Weights of a small masked image model: trained on rendered roads seen from a driver's seat, with toy cars, trees and houses.
Rows from block 7 of the encoder of a small masked image model, named by matrix and row number. Rows with one number belong to one neuron. Each number is 128 + 32 x the weight over its row's rms, rounded and kept within 0 to 255. All counts start at 0. Numbers have three digits each.
After each neuron's rows are labels from the 100 images, of 14848, where the neuron reaches its highest value: "lies over" is the class under the peak. Only what is clearly more common there than usual is listed. The data: rendered roads seen from a driver's seat, with toy cars, trees and houses.
# fc1: MLP up (encoder.blocks.7.mlp.fc1.weight, 768x192), inputs 0-191
# fc2: MLP down (encoder.blocks.7.mlp.fc2.weight, 192x768, transposed), outputs 0-191

fc1.739:122166111132092123130084197102123166149140073133127105102125120150095189171101128092080132116126167168130178109130123155171152089132073189126184100107114118093153131107134126138186085165121105203099046140150111143133171114117112135100159129125055171146073121164138190176152122176126135108134125171098178165137071118107100128039117152101094136085112172143128167161145146179146111181070159139127111142097099117081197147131132114168132199153181178098068099133161171105125132144123100126137124103163120136180129101115175104074132147091079149127141117100133141178130157114182114132
fc2.739:088121165109150124146173101144153130116139063101065159130147095163113172066134113105085111103147125158133150141081137078149103123180124168121169087144135153185083176125115123170158085108108091146122093112127154157133055090175131105158069104139111177152213096133094105118115143096150112130123105177136074177144084139102148092159151176091099141187098162163076111131154159142148111167111129155095114132119142102143112104137137103129088145132107168228153092108145096110112142198154069131124100177070141122113138175094144137133095103159132185061200153059124117145085130114157096138
lies over: car

fc1.755:097090106147138143147114122110165153189128135111163166107142096108155159168123080141103087073126170138190110179082153174114102129137174150120172148092166042143144133110099163114092132107103142137089092144152062145127094125115094135111063078121132126149140132120124092060119175073146122146180112157076119168128082122119148143165132150085138186142173130179092083126085139167115124114076124112115099094152142186118195106090169184149132108153067059172167115147105107122109114134143133118082151161124177067118158091171149162139153186167159169148083121129071133162169085145148168098
fc2.755:102141157074133076110110203106103165162131129183126151150123097176138125103156147084084100140141152108169130147140153089122117128082144140169183069181125119118081072121118130115114193126189177110115094098106105143131101133187127110092155156105123080121171079056147114168119097132087101093126164089115176145080157150128109087168109155140142106154152146151078104098117156121156115117125135168137115178141102065167138144197091124150132120129099163123153169131117079098086122143161134097171076149107132122137126188117087036170158126171175053140209109143110148161148073095125098152
lies over: truck

fc1.261:128174101169095104191126086119150134177191159116160166100117108157084099136116117159109181100093192141158148103155136133174164180129141093136120092161130101073127222103166136122131134132066120202150139164119115098094123176132137148119119093144084167102102188150149081173128143109159128128135194121124128101104125139080093122069082131158111134142154140077124138121157145136140219128151127104147135150159155120128075093167115151140114150126211124184131128077121113159122118113170143124067115164148084089095193135109169134161123132093148089232115111123102137086111094090181143124
fc2.261:157147098108130095173145123132118137124134102118135146060108176154119120127126190122121069089146135186181094092165136135174171172123153129153102116174085132138136127143129147113142157100145065097108149134143182141118118119153164123051136137143148142137147097202079188203106085195113173109110104085131163103142149129132149120126172151097145133082110048151106075130134158123119156147117109134079135117152106167120074138106082039167180091123150122101150093152142144098194168139093174134094109151034107133168145111130083208165075100090143090097154184150115147146141136121105130125
lies over: pine

fc1.603:117130140151066181174129130125126103122149126162139111102148128119110136116151160078125139172119069095161140140069119184136168108085115126202125138138083132132145125137171123084122194133144109083161132119142094166180153103126089133158086117117083120175134149128164060176090067100156128091117127105116144179138135162109148130197110127136207131177128105146134154186117159086132091143154112143093080192157119098103094155096118105145202129103100188140088110107135144121088086189131116077081111062044092086157186125097130129052101112074113095170140106148170142109128111128116120092
fc2.603:081108116125132048118108090108141108063124159092144132151132144098155110168129124169148088089170150129139163090193120102158109139174142113037118096111105167100079167122093153161137118139146154188138116132137126093119125135133162094111154097136183152034111131094119177069140175125154108159125118102091118098109168087154117141092114135129084119094124192108117128100155141155064138146125156176133153099094168173178136126122093116108100181092109130150172184149127102101156086121156106182142087138207149092121107075189115127216139152173112162074072125087117159095114157176132121106
lies over: truck

fc1.359:142175148114144157132092104071145145111120078134150074125080152103150183096084108107110125148075135110169120107120098147184169181105175081130137104083099155155129171097134140144141125094113100074107155150077119137162134187179164142149094161106100083131181127134152133133087173207175149118096064123148071123099126104125118183152156089145096090164112188187111122195132142165065141150069207174167094150118144087100108109105151075162133164146119134114108093075123121078153158119161159102151181131097112105126112147119083095148140075181150129152125166103132134133114171144083118079
fc2.359:164190133160101132168231128109113169157147171169160143082069106102087124127113110149074085071116152158119149074131150139164120141110151097159181119105137114139139169117144152155154107173118107154157130158107164125095112135084127187130122091129128125119202091134121138136087140143154155091110147123085187114116121177154148124124110127152147086086146121106162117134111104145106113224102109129201149074181109107115164059104116102128137079151144110131086093088102126202157100134142161098142113101069117083119121061163191176166207139113138122204106114137123104160104112085124090144
lies over: verge

fc1.192:114077160091140138139086136115151161052095120092165134174082097085112091132150137100115172081192089147146190152152102170111155121137116133124127151144191073115144180195076145113200084143140143104111113120104197159116066144072108195121096093122134084178163134120142125106162107100145093132117090185154149113134158176131117138175108114100109138067111137150127129151085171121063049172115084132200182116127165075181112140129138096179091170127128114144119121148155079129111138129161143165111097176174161148133121114136105162125135133116097148139154126115081121163141180119129070094
fc2.192:168099132149134108135148108130136104177129157131157164087145143136127132135101120148116119205062182118096084096127183090148100140051127108173165144171118137168111076156078134101144136132120066124157085110131118138133085139148103160133151148124122055122186083102139096055159156108121123137185136123104145112171123158113108178156142132160159128082127095139166112115096046106133188137085177161155151093137143144110118153145097081163163170164136066124181105089138138154116151103240127120098071131151157107138089143167120113090122132145083111106080139068134127129149157155021138122
lies over: sky

fc1.562:180148119137159161099140150133132131155047164151164149094158146131078110143131173145114165168157135152165161088078100134208133149106152062127134118190132124171171144142165141107108137122097113114186122186117142146166124108136153153147153115107084149189137125130141152113198103128130165110161220170100097178136146161146107165131159159096193124105080135135110103163148117160159081143107194112082119150108154107132111136123135083123109150082174089145161074129128191118116136172154103105152116091160157147143155153089119168149105088107157101166097123149055044079129069143077180153
fc2.562:110126108127095181165107110142128114104173106121087128176144144104153164140099141041145124017168125144067075162198138162090100084180098157137063143095136119093160171125117145161163129147122158177120126107156125138132142145119142121080111138180139157137124097169143125138089145095173069140084038140149166148161137140168156059140099110137081145093132108132124146105125106104090154094152060175129161133157104170121137106168083208160138130139114129128128175136125127142157157073075164145121140129094081090127110105188159088101122200146090164141142157133174186154129136115109114097
lies over: tree

fc1.41:157107106114137145128153164117106179140169129080119164190110163093170131141136098109144148151094106174133136077095068167164092153158120124180136135151076168178170122150128198096157127136068122135133069130117180123138098131136132143071142161113105080100141198107087151157107135208142134166068112153154072120138149180113142147095146075129123152091155078180075147120126140147063119147072137100091085117100081087119172131137150102136115077147119101109148100123094182126157126129133060124118115116137152086097145192132089104169139085167126097152033050130128105139104099119165105101
fc2.41:112135128188111121126120118100137123135127062131081138089143130077055097117121150068157145066128142148114163172151129142102123106102127163116100081147145162146158140068153075129140161123152117095132183146162045138109138138129160116114140097132152176124078154151127097140172161142076131107157160164103111177127144134105079198139097152131128134151118103106172095108105115168151145041130143147157185152078174133177121133125110166130123203119161194173077106073176092127119168110119121153104065174086119180143049136188155178085122173146150102072138110109134147129116075099104123162
lies over: pine; truck

fc1.69:124160127154092163131075131155097123148155088128101099085135133108086157088142144184130090121119130156148104086107120161173115089106100122149181082136163137125140105124155165134133138167146118095149164111186008066133115126135143154136160066082064057108211125134159121096099153126156100103100132135092110164126122157108162164112187130127136123116102143145194074101103121173101101110135174108140108110123154148121104130112156131188185147068204138154141162124158127206134142130137173141147112067186116171072122133111174190129100117149181101112111116137096157115073160180107167139
fc2.69:143172111077115106104161142129162129074063157119116137176137147119128149094134115068083133145133094158121112173137123144075008152075122126191114125137069137126169144165110098157067098111113142094133043189109149156123187140136136152164065139089131113052123144142167118153085143125128134111176148133125149134122127168154180135113042170186133161130184158098098143098129143111097120132141142150166077165182103101175159118102095091145101131168088105134121117122145143129134205183142122097151119132102097151190160169127158117138112137102132177158085132107164106139159056108122121142
lies over: sky

fc1.115:098096152175170125177103155187156125184139149107084179109135149121139148106173174076129096142103104146081062106155107144103103133180130143109110127096145168119109164078149119082107176140143127140120107095150096100075091145158140103147124118134166215121151074113158135149086159040145122143067141175104156110123077165107070086127153196147102125182141066156102154101147136113134132122123164194115097138130109148146078121166128137104130153076154121126184113124118074078031111161136118159138115099162154153122122130111151123118146137094076120192130204125170168098114147129174105085
fc2.115:100143086125112141107062101140104164180225119152153136110151166152124127137130157127097139123089178170126137179129108164152157130157117101184178117124095124085140144073161071147174099132167137104121108141146113116141090104060140099118156130137117144127159195146087090120083120144104074094083100101146127165109060129135151136147139063090136119086155151128173086124137140154109109167101160184088145154107170115148092149180154111132090143114115098210146134104143077107144139091080174107147103148124119041132167091085141073133138204152101113127083097156180094167108118141078203109
lies over: road

fc1.129:133192186172103128152173122118164165113089108103166128106121165124146087138199150159085129166132133116161119069124092075120121208222121119160144142095119148128179163147151168150160106142114097154115156114163087112179099137145206138109154153140160135099067150127165166102144123133184126152151075105090089105145174112124112133139111129128106129167078178161108122149066066161137139142116106142167105135147141135105140129077136123132136078124096192165231126142108054097082155146122150091170152157072144135128173097124111157132185092171183177100129120121093139152145152127102131095
fc2.129:111168085091145141104120100095112071105178174178120115160133124121147236140051112130215149131138089144080142072127126141139142097070119114104117069150130158101071148149110102110134159171144096133117103160168120107108193087121105155143160043091110158126107089182131119122132135111086118124082132103095165203153139157092120125122174130100111146125140114123190174074176146124161121166153120091117123091121101105094146145126134132148126171148122108093070099150187174140069106111111103110133204121160106131150130139156145091163156191112166083159193148155140109107130100159129137068
lies over: road

fc1.536:138113161119130095078090149142185096143175129094127136159155128147103152135141135164139171147160217127183125119102132092095161054166104079117128112135125126120076137132127117117176082126120149128150114127156081156153152075113133176149158185145104133141095128113087100211180130136095167130132119128170090133146086129093132151116132110131101119121151200168141196154114120173160078141138177126126094138111124140146114145121171107135138149156097124080090080139115187033126106070163102128122117160172108124106118078232041181121099062128165159131159109124154096115119118129054167115
fc2.536:146222133102152171109119095198150130084065137188136126071148124115109159104082111032114132111121059140163153176119182164164109135138125164148089195132103111156154130147139075135094102072118086082103145121143166134124110144158146137159101109147120138088173139113095117119103129141128160210100120112140167148113181163129095110166096173094145137107080089135141116153091094071126143110141094141113092169185110114165136102114136152132176169103154110163156159153135144165147196163098194152163102119076172128118149150087141115099128126089105062118143196182131141149126115130183118090
lies over: pine

fc1.238:158125078094103137105138166148203144122130118156105115135153119142131098172123112063095170175105162161087160095164091145161111188156205152136135141133168112119181104130136143105118159119148137080080129101126121214094098098097056113133107126074167132135146093104061111086180161102126133101062094171160117096107165154169155160140176128192151105148161122142164100064123123130142151147122134097110118131136122138095077162143107123178186099070176175150133117074151106141089205107107119105118131109155126114126156082152177084100118118134068120092119071163171082135150181108164156124
fc2.238:132109141162111115164165144143061117118141131154109115075120181140138116118124130092124106073166159127202141164129138114066104152077086116094155117106105129152144152121137121103117086144154129140148160171084148100115177090136222135178151180161074150124091131167109120157105082131168124090176153134114130137127119157128144108134074109112086149096143104116103103148117082149135090097146110146101171127099123051110182104134116121033163117158105133101109155169104116087110082067169130168089075114106037150081103127136097193169148159130199109197170170094127168141138099105142116181
lies over: truck

fc1.134:077185129079103147172112088123157095119129146135194152134129144146126183139140165179140097140137108142161161078146182106137132118206121124111179120091114177108100113122131129115047124147124167126092167081192064148104136111072092074124173092101125180070154140122109119129100128194147092123143090096095128113155132107099137052134158137083136148082097114182155111144076143132096119115175153140126150146145092130077084127199139095117063094141144146085105123138145151118124144117181107149123189095139112072100086138117147130097141084123094141184160122116098157231094125174138155146
fc2.134:178114114106141128108133121124116088173193177164128073062076150149083067090166185142124176130085146125083146154168128103147153156052145115114162134154108065110126113148103123053149172127153162189120092130110137101059113105152190104113086127176129162123110121147051123139173130056119144118112122144099092095052103146070141181106154129185144124094131070148104105115118107159150119122142147131120132119182162115125129151114140104150136116059123127134140157136195200147119144122132187108120078129119162098130126100078157088095145104119121125127148177149178171109159107157072140174
lies over: car

fc1.691:157097154164110106119176142104157051106097101096162155106120091120125124091132122080047122095150181167132105118127135081159060155073148109141190107094100201184149141109089123168137099101116144122107152098133112132111105144168161119130121086135153205190171092171078089114125221130144100097135124134112160158117171121133140116137083109130139136111094208171118146203118179120099168156121112133143100110108132163136121169094123151155053101135185121171148157132134142155119099115156141194154132070155086166094106171095137155112112130176078075149102118133156130188130142132147162098
fc2.691:112106131082150133082113103117154188143100095128133137180116233111130157160160078156133137155106161081125087155087077169073175142128154175128099171108076068132079156115103129093106128114145128129161161129148101132166124099109118148128137216151081113045100125120092138155170092155130161133123120147187045118130159062106073130167132102131128154169159068144112180083156135120133163120163099133101158174160146078125098109120114118119160133214096157094161149048124069082097148125105140159119121145159178138118146124099105189125129120147146174110112149093130122110097150097095117138
lies over: road

fc1.356:131042107140176117122112133104194064093059132105108082155123065132171110141134120074127089136153082101134111170138108125187188148171125118177103142123119164124074067164170123136118112147163097162158180207107109119120117119104110170104153152103153138133146139185107182128099135162111112146151140085210094138134100147062120170149107099129148124107114117116154160154115143186146082104159161126112073058116097106133116131096197113162198097111091092123088098062134155117071101137101155109139104154158116135116133157159118119113129056115143190131154125098146165152113160173129133081
fc2.356:118193131108106131063136112162122128111114147139142158045135173098120157128075106099149135148118146106101107089097173143128150102183139130142089120097140106135123119094151125155120122118098142096080160045129164109148140141124144047123184136236117133108081095095135076137115164163172163149129162104152091126125177092120122139130127138069111135165137104150107144172076119070185146102136112104050182142081155168066171117116082090075165147151244147128152107166103193134170116140105127112159157098136123110160174179132108127155137123136092080097129136164097098115113110095122120125
lies over: pine

fc1.747:105107138119133163153122137130147144114135110085215098121131134133166119163108118143102072164114122193160112178159153101152133068134095191157077108077119108094158128130120145069144123207127161124155074110175135094080108142112151147188140117166161119112117064142105150152102209116145107114096088124092128077116196132133080061176146108102144078133101136098130210179149134099126104131139161151113117125112213178076123108159178119171162162156086137079130103112101116110128095182107142135155143139164174096124117144168130170133158158114122135122136109151145097160171130120171159034
fc2.747:198143099168133121085149146205128127111145120134127155163066112147109136148141138160039121145164142099156194097133127061115121113072174103141111110147110143095109123098109147162079117189129144058179067152063131167109143146118147128106138108171114117121145158141121113105199126144168143124072120086128137125154092114175134150097151111156131144129126146111096202143121108165076170143223142097096138143160062117172152156102148183142109107068140186159106141173135091141133131149165176117165129160087118098088132167144177046126140114141141089111138128130148154083090157176111158085
lies over: road

fc1.748:170158051104084181163111131139140135121166159119136143147113121116153180178132148115185118135103060105134150122172111083153098187175099165086153103073110133167156091126090131067063170161164070100159116120136155151095148097069104150104138101077177146138104192151154137128126126150109085135092167145119150183098117153087103167116130082202131151116150162148160125095114127118147063149091072150141097128062079111102175112133152126141159166187170109144172102136109125117141082175144140125158142133075112125103131085145051138090126101129082131119132186113090159069154125140100079141
fc2.748:110086118080147201159097056160150094122092178166115068178151106114120145130098158102091136105101132102165136105111115144124123114149132155162120091160171099091118160106180157090143148169112168191160080180147127128110184109195159108143146166147154178073132097096088113013114120133113147155130127137111106160146151127092092069146082092120167136130146093115163126099097158121140130139125105171105118153089178070199108109132132138210083084198138118167093099171113139089096106117077174166107165123142114125128124091089070109116141093125085139167129164117115161170134132113120144097
lies over: verge

fc1.738:142133127085154126151157067107118157101061093086111116064184140131174117139106104143113141105153129150175138146092160203174155147124153068169157097121118114137099110105123066150061038128115134148070117122077165166102170133145166132107112113136107145107161150123147094161150123135146151134139125131088137135089144114066147183136123107155151097128119122182146088073060172073120133157165123191091104153193142178139100178087122171131140164108129186056172142126147085065142187186165125168160120108151058108109096120114110138120155095113164143113121148126151118143105135085144175090
fc2.738:142124121188050155127158076104146080064112157039149170084129125214106176111111131133122108154069183109129121070151149088096175158154167125148106143097102153137159069144119111149138108123148127115158082133153123134137156085166144147128099140160158060131121134156140152130126114155164159110116129130135105086108122128125154082148094138133097140116121139100127199176142140179130165133063114125156092152146068126121148112109150149139062160134094094135147102136079145144114076084142111043086140108088218160134139158150159170110124130132126094101033102127124203108069138124093135157
lies over: verge

fc1.87:093209125168158198166114182143090159119154132090147121149159102126171084168113143089124156150166115162165136145141145120132104137102109088165140099094106160172061083126117159179127122122119194156111148115077110129129131093149155102152153171102048109130096127131172152126108084168096179061087132180125055144177080092101172100141091113123080061168142122129126141158115109137152159151088135088183109095149122147108147157125118098078135103084170170140184155151179124109120113192164084111120132181151100121177111138134142152126087075144177141132142142175167179095188115149098107128
fc2.87:123088106104095062079169089102133133124190094157115148130150111155082174166196141203143131079121071131131167180144120123120144073168061174116124151116131172099132083108108151081130143159124088149130078191160159083121103140071163155174184102062194103108172143079102108209132139128126087158113134097121136133067158147164126197074129136149113097123130146146179135129182053106176129134162149160113126154135089112122108113113108110173108116167129141143091126059081164105127158144128132129183118140204145140146110088110144130103115155128117143119085131097111107132174148097141107111
lies over: verge

fc1.236:143155151144041132128126030090194135145102116124120124154111164146109124094152196149132118122079135107111145151117159147152148181126148119178150112120142103145149128159100190118159148178065159110145089148141108162067078091113091174119111122164157174136103169132114194147088158115084138082141075044136171176142180110080143085117159080134134166161145119161101111207181153114153151121085134111092109149130129097140170124097134094148108102161135073134164144166149159163049146084118139126093168114121151130143092078188113157177134115102180149121179131107115126142103130072128120154
fc2.236:149117121089117130071107148175153143128117123106092097099186132113146107140100088074162145112179109135130139129130158072159101134115102152206109154083082122161124129172092124146078099105121119144128170131149178184116129155187178127059134133149070135123115091205152047091096094189139097233125136137187158099126090065138123157118096109152136157113107172138097116088129110156089049137152155162098152116159103178142127128136176101128094188120126128077146112096129116123210145118168147144074145110189102129079174131077091101101114118127131149150123141118162123117154175116145151106
lies over: pine

fc1.570:160128126052114192085135102107163147083105104133142107024124142143085109137160141105130161121123181139095104140158136181134176121118130129148139080129151075183128125203159204187122129097088122163125147154202076116097108084109101143132104143149140123102142158174117060118116169207098104086160123092131104149123098053089103121151135114123160127119151171042112187175089106159188153097117125158088154129124151093158092154134155146185133144082127110146136144111142091116142119052086171163150115152136125148104161124155143102112105137155108133097137091069161099081135118118091140108
fc2.570:112148153189143093162083081162114125139148173143092126104139107118155119161149179062173088147151163101116134133129186155101136159156122141109087166081136219101146131068135058122133121134132110124107109121113145160163037118127159122201113171166134111185097076128162160118159058130131199166093145140155167134109131126139134158126113106139115104142130088128138085109160135076087142076113159115142148104130101106191105152110168110075113145077127113159116079158199130095065155146141078162092146120104102139133085127162069174090160145112085172080100137139078134166189159121130109098
lies over: pine

fc1.702:127132113129134105129136075088144150097171101122128111125131118142080133135092092066149102179106156113171158114132125208158188098171147180167219128108116130104151108163117116202137065154088101121184151131151137128164141146101142132140152156163124150136098107119127122108140134193078148079119083124098132167079169184129185133125144152148103113104166121168119098161149136123125123069150116066133205116105129124132159140163142115138139061176125190104129139105193108141153084112162079115125217102076135093131077155157163142098130115112150175143150097099124110116195089170171085190
fc2.702:142170111174106098180198180099134162103154120162152151164156128071143149138162136126153153100163077183187141156084164127108102129123133132070121113129187082123162194092158159092121121170122127117122114093117145095081071137125144100102182093113111139109174167109178099091108138103076083123096129136094114147164098093135098178144088137090086099147119093139172125079110151174129144122132147161107115144034146155125144117141135143117108164115177118162178167184135137175081159129148160149111074193155057103077138129148087134075136191096110102119121067144130113101105105190102167100
lies over: truck

fc1.491:136134061169132157192181160104131159135155161116132165145120106141094182091102110181093129105112122073195096131171118130135123136130100064137066074051118134131117157122142148123069140138124172151089122192101177185144144192093151088103097187133142132163092141071122111130103169200096137074126111099155169160133158105050125134084091149145154154142116080094048141180140158117144112105088140126165112097092196130173126103108143079090157114109120137116115155153127082119129130159147155137121095144161161092096121146159145110135144167155149074188114130132095146060093095119135141156
fc2.491:132179138127120119127104148132072141150184127173185162075136150125154162123105191120065096105172133144084111118110104140153135093135138146087158142146100128158148113103159159139170148092121100086198081125114126152122161134142096131099108155121146103196166122139110157169128074116135094083112076165088040100122178165118105139113112116106117054164178115152179109115116085112139106113092105130146156135109099075122128131078142179102134161057172147097058086134094205186157101098053146131176106107107089125137183153132094107111191111133139122172137153173161162123152138150065158109
lies over: verge

fc1.654:111193101156165099141060141079100106154118170131191093133109213133161112090102097120118144097129157188192084095130137152133117142126164156123077106125119117065094082102092152158099114158124131108134163142074123123066086166136097131130116056110176123089175079124118165074088154196118117166127129140129110097180164117087120153120117121141146129116133107156082108090118120186151094133112126107177111106115073192118086171076086127101180100130079159134165152139152131171150123064174106131100136103159119123169183135130108166131101121169109159194102088134115169113153165197139163127
fc2.654:157127137119129139069133136159157126130076099154127114125113110127071100017152140076112102112130157118141060139090126079122139171080154178116177110158175095207072094150113160126142120115120113143163118103178087221117082106167204112096112150169136153148152083121053109132132107162127181150086129131140088144101146177142206124127124165116157129154114107131085162180119159113143198145091074149153135115165167082124120129118110155120086074112178119092119122168176123153101099148084122093135142058116177113157096135152114145182149145094104131114102122120106132112117118117198128144
lies over: truck

fc1.650:154138149143134164146194157144170166072152198117173157074170126145111194095112131104120158111101132184060125107196134148153077139164098110172141119136111158140110111107090136095157098106053116139118119177144084164122136074128121153154097152101143150160125153168166137088102113106093079103121145104102142158114144120166114095083185221118126095165102061119078110163074111126101107096145119106115142114076164092097135083127094115158158155140086208126121112153088126134090146104125141158113196153155161143132115144160156182113149162108166163095117147157100202147132076161111078176
fc2.650:133111085089134122152104127071147092117180089099078160130114112114116128141135095136172104126048155146182144153106160180168094157156118117178046142097135094152144104167211126182095091179142131115088156120104170113131111187133165080140136088084105177144110102100143164123061147146149122154119161150038141089114104120164193151170149107136144100165168127146170132146133167117180149137072089148120102102113112169091103175115092090070119084138214108136141120077140152179163072116170115144141148087095113139129141141110127144148172083151085096130091121140118119148103140132131196125
lies over: tree

fc1.380:192122092135169128145126046155105073121144148139136140118151172100124111152119133152103076135083163101173138157121189085104101142135183154093150139135088071074163156167153133144169097168100147111076187132126132154138090103081206158134177107092154142100092176117099112121114136137080161151122082100131127121190107117124159143130171136161166097119170126071155139120081112133202155211107153158143151160096055135180107103169149102169098115093108168151154118133162092149090124091166073103139118147132082087147146091080109177148155125136148076083068089101159143099118115117121091119
fc2.380:102159134151129120153104059096114132062147130136134119146143075142103108162148154125137113191142130115091184082150088146108123130141113134135092130128114160117124063117173157144148157112153134156170105148112074157106164124134159079085064119083156142168171143139130155084140163117188132158134074098076143085137115165169086120116233132079143108123112138165107157118139166166098118129118100103144107161147102124071158118198140136125127152116154124109090123081080093158179159134096171146150220124144132113117144155158126040130070036097124164126145202093146131132087197095096127134
lies over: verge

fc1.597:148106173098099060149149105085130175161102129153119218140166067132110166185148173100196114129124140181116123166134154153136084188063114138086141083133164106163108093106114151189187189178111114125120132109153110118144066136099130125067123119121058112139149130154163123154119158131139179136094148119124100144113117129100177139121148113138149178099162080091072121153128173117064125096127121138129124113150086094162144140141117092113094073130122069130152104153163156113128127128188170090143144154141129097090151097141122183083152101121160113131133206157144168212139169073136076094
fc2.597:105158142117159104173153116124136131074108125082055107108149158119133147157088088103141174098085106192122137103084164158132124171136144157188117085127121116122145087121081113163127094147093126132062086127122102162143146137193141158088105158159068121130080146118147066135103161173083099135123117136172099126143101093171106129122141142080139099119083149121126137144128182117129093124174109205170102175136124134158116150093166136175134224073135193069120150091169090144092135184153145151140176071141141119101128132066052115106187098129170085156136158149129096127147160141146204108
lies over: verge

fc1.502:069174124112151134115136108090130129129124146079144150133156149128118089102093123160100172058183108108150116103067133120114122200069154098126138138121102117154113140136142072107054172139175046167103157160140136136100127154130126140115100122080168096096169109139098131166105141193170110123115136206142139091116188104190145158097115113095152135124099139164182148122172090153120103190170222157135178123141115158126069147135175194149159121099073180125117111089109130123101139143129085119134173135098147137135106150095106180129204097147132115108136144139102105198157074136149089181
fc2.502:108088106126122192117161114153150192137075109134106138095100128128138143150133138165147135161148098096123159142188159052102111110100121205126092057109110116149098139169121129135162119137041153086072085153162147108168096098118178146147165102195108168157091121117166137061130085116132116145122099077129128137143088121073154096138143106185138120135116161132106141157101110146104161117146095165109137185146146220158129109084105151116089182097170079144116186148194107125175105144194126102089107150154149114077129071112118159101107148129130056154114108109213116137104163122135136097
lies over: tree

fc1.475:146202194148110128143182147161192146124120070088137160102099111116114098078115150103168067121122161161122139105152078156071136105152147138135152138090136127150135134166081168138126155088131115109155103128146119103128137135119144154109157126114103173128150118198109138138170172156157089160140152143121148133116100116116133093091142177129069081109175208187131073077142143167113123158104140178105118175130115076124139119156137208177132138089080074154053109120126148124092103095137182102062120123124176130152111072146108156189150147074108168175140127120169116142193055134113125194
fc2.475:052040126166142132147123140044121116141109143165089116095160137165133181146201108168085196129096123065073119094079157110171146082137095154094136142123136159156128135148105164163129157134123142112103215146117113110185104106162080118128101152163123107129120136142147151083123074117147167110104143141143067117150120131060122115160167146101141178200129118098134164106123125090129118073137138087099114104128123122140177161095132066130137120136109172120176078129119077135160182172126130096195117177139091077169094186136138050168143126167131112097101126121099109109102156171096124104
lies over: car

fc1.599:076195086134144134126105107097107164175118112175151113133105120129110150124148118148133081099097095076109152148148101125153140152121111113139183093143101131087163206159121125142106155180087080148103100115073119099106162105127162154102136093155114144134117155154129106121070082144119129149089116190155157127119168115076113074110067139149135108109106077108121142152151117103172088111136122150182074086170177192196039118097117155076166157125099144134115101089156140135095144082121092132146188088170140087090114203107173204138170156112191130129144111153161106113171076168137121069
fc2.599:099122099183146188097118156147129183151207131100135174073080146136062109157151144164122115129175177111100167100220101148111162118109202129081072110148123138095120081136139122138156133080065113125118141170105094095116149166063101127166135118098129093110171087102131133177099117122189141118178131104133148100106108137149130135094094161123110098144190121093212099079160146105088098137105132086135193120175126169112149146135065162141136095123129168149085084140142118092092101138157091138049137085121100085140131130106191134145124159140133126147123149111130083136154139076113077178
lies over: pine

fc1.65:147108098158111135128155101155176158182176094161155083117135172107071133108164138140115102155087172142183072118113140119102099082126143111163180122135147135181096165112053092160148171129097071076150075105169138148102090090128153092143112110125095139157148054166102143113115101195156172104076145115188151090064146154063124132121115146139133134120133113184082108182132118152081157090131092116178102147119207169096105176081158155155080169110173139099115174163121153151179075146101109093168165122106093084122070115122121138132117133128114098124187122152151094173142128142095120147
fc2.65:076127126127146152136112127125038093089130114071092115150103065149121146163127070162127123153162133120142148158113161203096150125136098139151168139131102093080221139081141121152151095095165162167121154083113182084153138083099156143114172150113207128106075173139089156103094142055085092146131131101144138220080169103121140081115147120086131092128136115147133135122100105116130121119088139132109147091128178152115112118189128106186146134141108119145128086133100131081119161060123090095094113168150102143172207180140146103109159183128126180136134134141100192115102118070097089126
lies over: road

fc1.152:135089142133072130052148168120165109097085141148135110094146112171153103170139068147095133113199234165152128141143119126116190076134047101147132136151096145170098090137147124103135072149144142067067111169146151083115104167103135167084106159163135077127147095118143075176138157122141114099144130117081093096118122119125134142071149157085135173112110121089090118157109104124065118136160106154150141150154164105131093162092124095208191200138147169098098125069129153131085135109107185128153100114139107089159150123123106095113143169141094103139146074120135070174131078169094105127
fc2.152:136140104085128137152125152134158112133164161080102114139078153112026149158118186096127090104068054125111164104110151084094102152101115159058123148091102094125160110076118169124128124130054122129190149073102119189082157074127138130138141161150143154156055128124159147104126127112111164139108134162100164157134162116146100089154121141151166100155149051202116103120102107135153086108139147105103139104138094199156159070142148197066135109131129130193155122133140117148176128161145099132105172169110121148112070147124178216100126045124136150109132155138137151104140150090128143129
lies over: sky